{"downsampling_factor": 4, "encoder_depths": [3, 3, 9, 3], "encoder_stem": "single", "encoder_expansion": 6, "decoder_widths": [64, 128, 192], "decoder_dropout": 0.05, "lr": 0.0048, "epochs": 16.6, "decay_fraction": 0.2, "final_lr_fraction": 0.1}
Rows from block 2 of the encoder, named by matrix and row number. Each number is 128 + 32 x the weight over its row's rms, rounded and kept within 0 to 255. All counts start at 0. After the name is the row's rms in percent of the matrix's.
# fc1: squeeze-excite reduce (encoder.blocks.2.se.fc1.weight, 9x144), inputs 0-143
fc1.0 148 [106 130 124 131 102 114  97 124 107 115 123 102 134 125 245  96 105 126 119  91 112 119 143 152 109 129 236 134 120 130 117 119 125 127 108 117 119 115 111 118 119 107 114 117 132 122  96 125 123 109 112 133 122 117 115 121 128 119 130  31 136 119 216 147 104 111 122 115  94 116 116 111 121  96 122 120 145 120 112  98 241 121 120 104 111 132 117 114 165 131 255 121 122 108 145 121  91 133 136 154 108 115 113 112 139 125 114 116 117 114 115 139 122 108  62 119 122 133 137 115  74 126 143 163 102  61 119 152  91 178 125 135 118 124 101 131 123 126 113 112  91 121 111 184]
fc1.1 024 [129 120 124 141 122 116 116  67 144  62 144 117  85 170 136 122 115 129 122 118 113 121 127 110 117   3 136 108 139 117 170 107  92  94 140 124 139 125 124 117 115 149 136 121 127 165 122 138  73  81  67  90 110 119 121 118 145 128 121 140 131 115 161 132 139  46 131  96 106 122 120 103 182 119 121 109  21 119 120 102 134 112 101 133 123 116 114 103 128 187 136 106 127 177 121 127 112 137 218  89 116 120 110 126 124  58  61 104 127 148 126 147  38 109 164 128 135 124 125  52 123 129 130 189 171 121 150 131 106 138 114 121  92 133 111 120 129 115 122 128 127 124 116   0]
fc1.2 136 [175 176 116 122 121 138 102 154 114 164 106 110 162 118 147 134 133 172 117 138 115 109 132 145 126 171  94  94 153 139 147 150 124 118 117 112 112 115 118 105 116 124 113 118 124 201 194 121 122 166 154 150 122 113 109 115 117 117 123 111 113 108 103 105 118 150 149 120 192 111 138 141 169 147 142 143 233 111 107 177 255 162 159 118 119 140 125 159 144 120 255 117 140 116 129 117 134 111 115 131 108 114 119 117 133 162 138 188 105 125 121 171 154 128 123 144 122 135 137 116 146 134 144 125 114  89 148 150 139 121 169 121 156 120 111 155 110 152 114 109 142 118 102 203]
fc1.3 015 [106 184 144 124 125  87 111 105 111  71 119 127  76 103 109 118 125  87 120  98 118 121 115 122 118  15 120 107 123  48 141  67  97  92 127 127 133 171 145 108 141  75 137 120 128 160 125  78 118  58  96 132 144 126 118 116 131 160 125 133 114 124 108 167 137 111  23 135 108 119 116  85 118 111 120  54  24 106 146  57 114 120 152 139 128 117 151  64 174 116 136  35 120 123 184 122 116 162 135 111 150 124 117 126 142 112  99 120 125 132 118 117  47 140 102 139 127 174 124 104 119 114 142 123  94 110 155 140 127 125 131 112 101 106 123 107 142 138 216 124 113 120 170 133]
fc1.4 012 [142 104 103 106  88  97 169  94 103 107 113 127 146 119  97 113 154  95  99  82 150 111 128 114 173  95  62  90 159 104 128 144 123 159  99 148 116 107 169 134  99 117 116 137 128  58 120  65 152  27  47 157 113  69 131  97  85 168 113  89 149 166 135 118 176 126  80 131  73 102 114  81 152 170 144 150  77 169 157  90 114  94  63 108 136  82 179 120  99 162  97  99  87  98 118 140 152  91 142  48  85  65  87  99 112 106 149  97 178 119  80 144 141  89  95 115 105  86 113 164 111 125 125 126 102 132 128 143 117 126 138 112  79 134 139 115  88 133 126 127 128 108 115 104]
fc1.5 015 [107  82  95  96 249 168 151 145 119 100 141 155 134 151 113 125 115 103 104  63 140 141 182 130 119  81 106 141 139 138  93 109  82 101 135 167 107 140 130 111 125 139  98 183  85  71  56  91  67 132 137 114 110 101 160  86 114 131 127 107 135 146 108 120 173  63  90 109 116 124 154 131 117  82 119  54 111 121 126 114 126 132 110  82  99 114 117  74 117 146 129 123 184 120  41 113 116 116 115 116 118 112  80 178 116  71 143  96 116 121 109 121 133 107 121 106 128 165 129  67 150 116 192 122  99  97 159  81 130 118 169 100 103 190 173 114 198 132 133 115  85 107 106 118]
fc1.6 153 [137  91 108 153 130 112 111  96 131 129  67 106 140 114 163  96 114 239 138 108 119 114  94 100 147 122  46  17 144 129 138 135 122 128 116 109 111 117 131  95 118 142 110 127 127 176  90 134 112 121  87 217 108 117 117  98 114  82  96  90 131  99 144  48 113 111 131  96 153 113 110  95 176 112 115 118 228  95 112 170 130  98 159 110 139 124 114 134  67 132 216 121  95 101  65 112  95  58 112  92 114 119 114 118 158 116 100 106 117  94 106 166 121 148 138 133 128 109 153 120  88 142 139  78 116  49 115 119 116 145 119 111 103 124 114 126 110 129 117 113 118 125  95 165]
fc1.7 021 [ 72  96 112 114 109  80 105 111 140  99  50 127  96 119  45 131 148 117 143  48 108 109 180 124 152  67  89 125 123 128 169 123 115 112 103 127 110 115 126 118 121 101  94 101  88  87 168  90 115 123  11 159  97 143 124  89 120 114 119 149  86 130  78 148 116 109 111  88 101 113 105 106 120 108 145  96 119 105 122 113 123  70 122 104 136 130  37  93  99 126 107  74 125 101 125 100 151 153 143 103 113  93  99 128 134 108 117  77  97 139 138 145  50 133 125 164 115 172 140 103  92 106 150 133 121  98 134  83 133 148 135 104 107 138 103 170  75 117  95 130 113 109 112  16]
fc1.8 156 [ 87  59 126  75  95 126 142 143 129 107 104 105 129 123   0 108 136  90  98  98 120 106  88 175 125 110 182 176  75  83  85 152 130 131 117 132 121 127 112 127 109 136 128 104 132  77 123 144 122 123  77 147 130 123 119 121 110 156 133 150 140 126  56 129 115 113 127 156 116 121 126 157  49 103 119 127  79 122 113  76 187 128  79 124 125 116  78 140 185 106 144 128 102 117  69 119 162 131  93 123  97 116 122 101 121 106 163 133 126 126  85  72 116  91 130 116 125 203  31 119 132 124 107 126  93 152  97 131 126  60  68 149  89 131  99 117 127 133  97 121  83 110 152 101]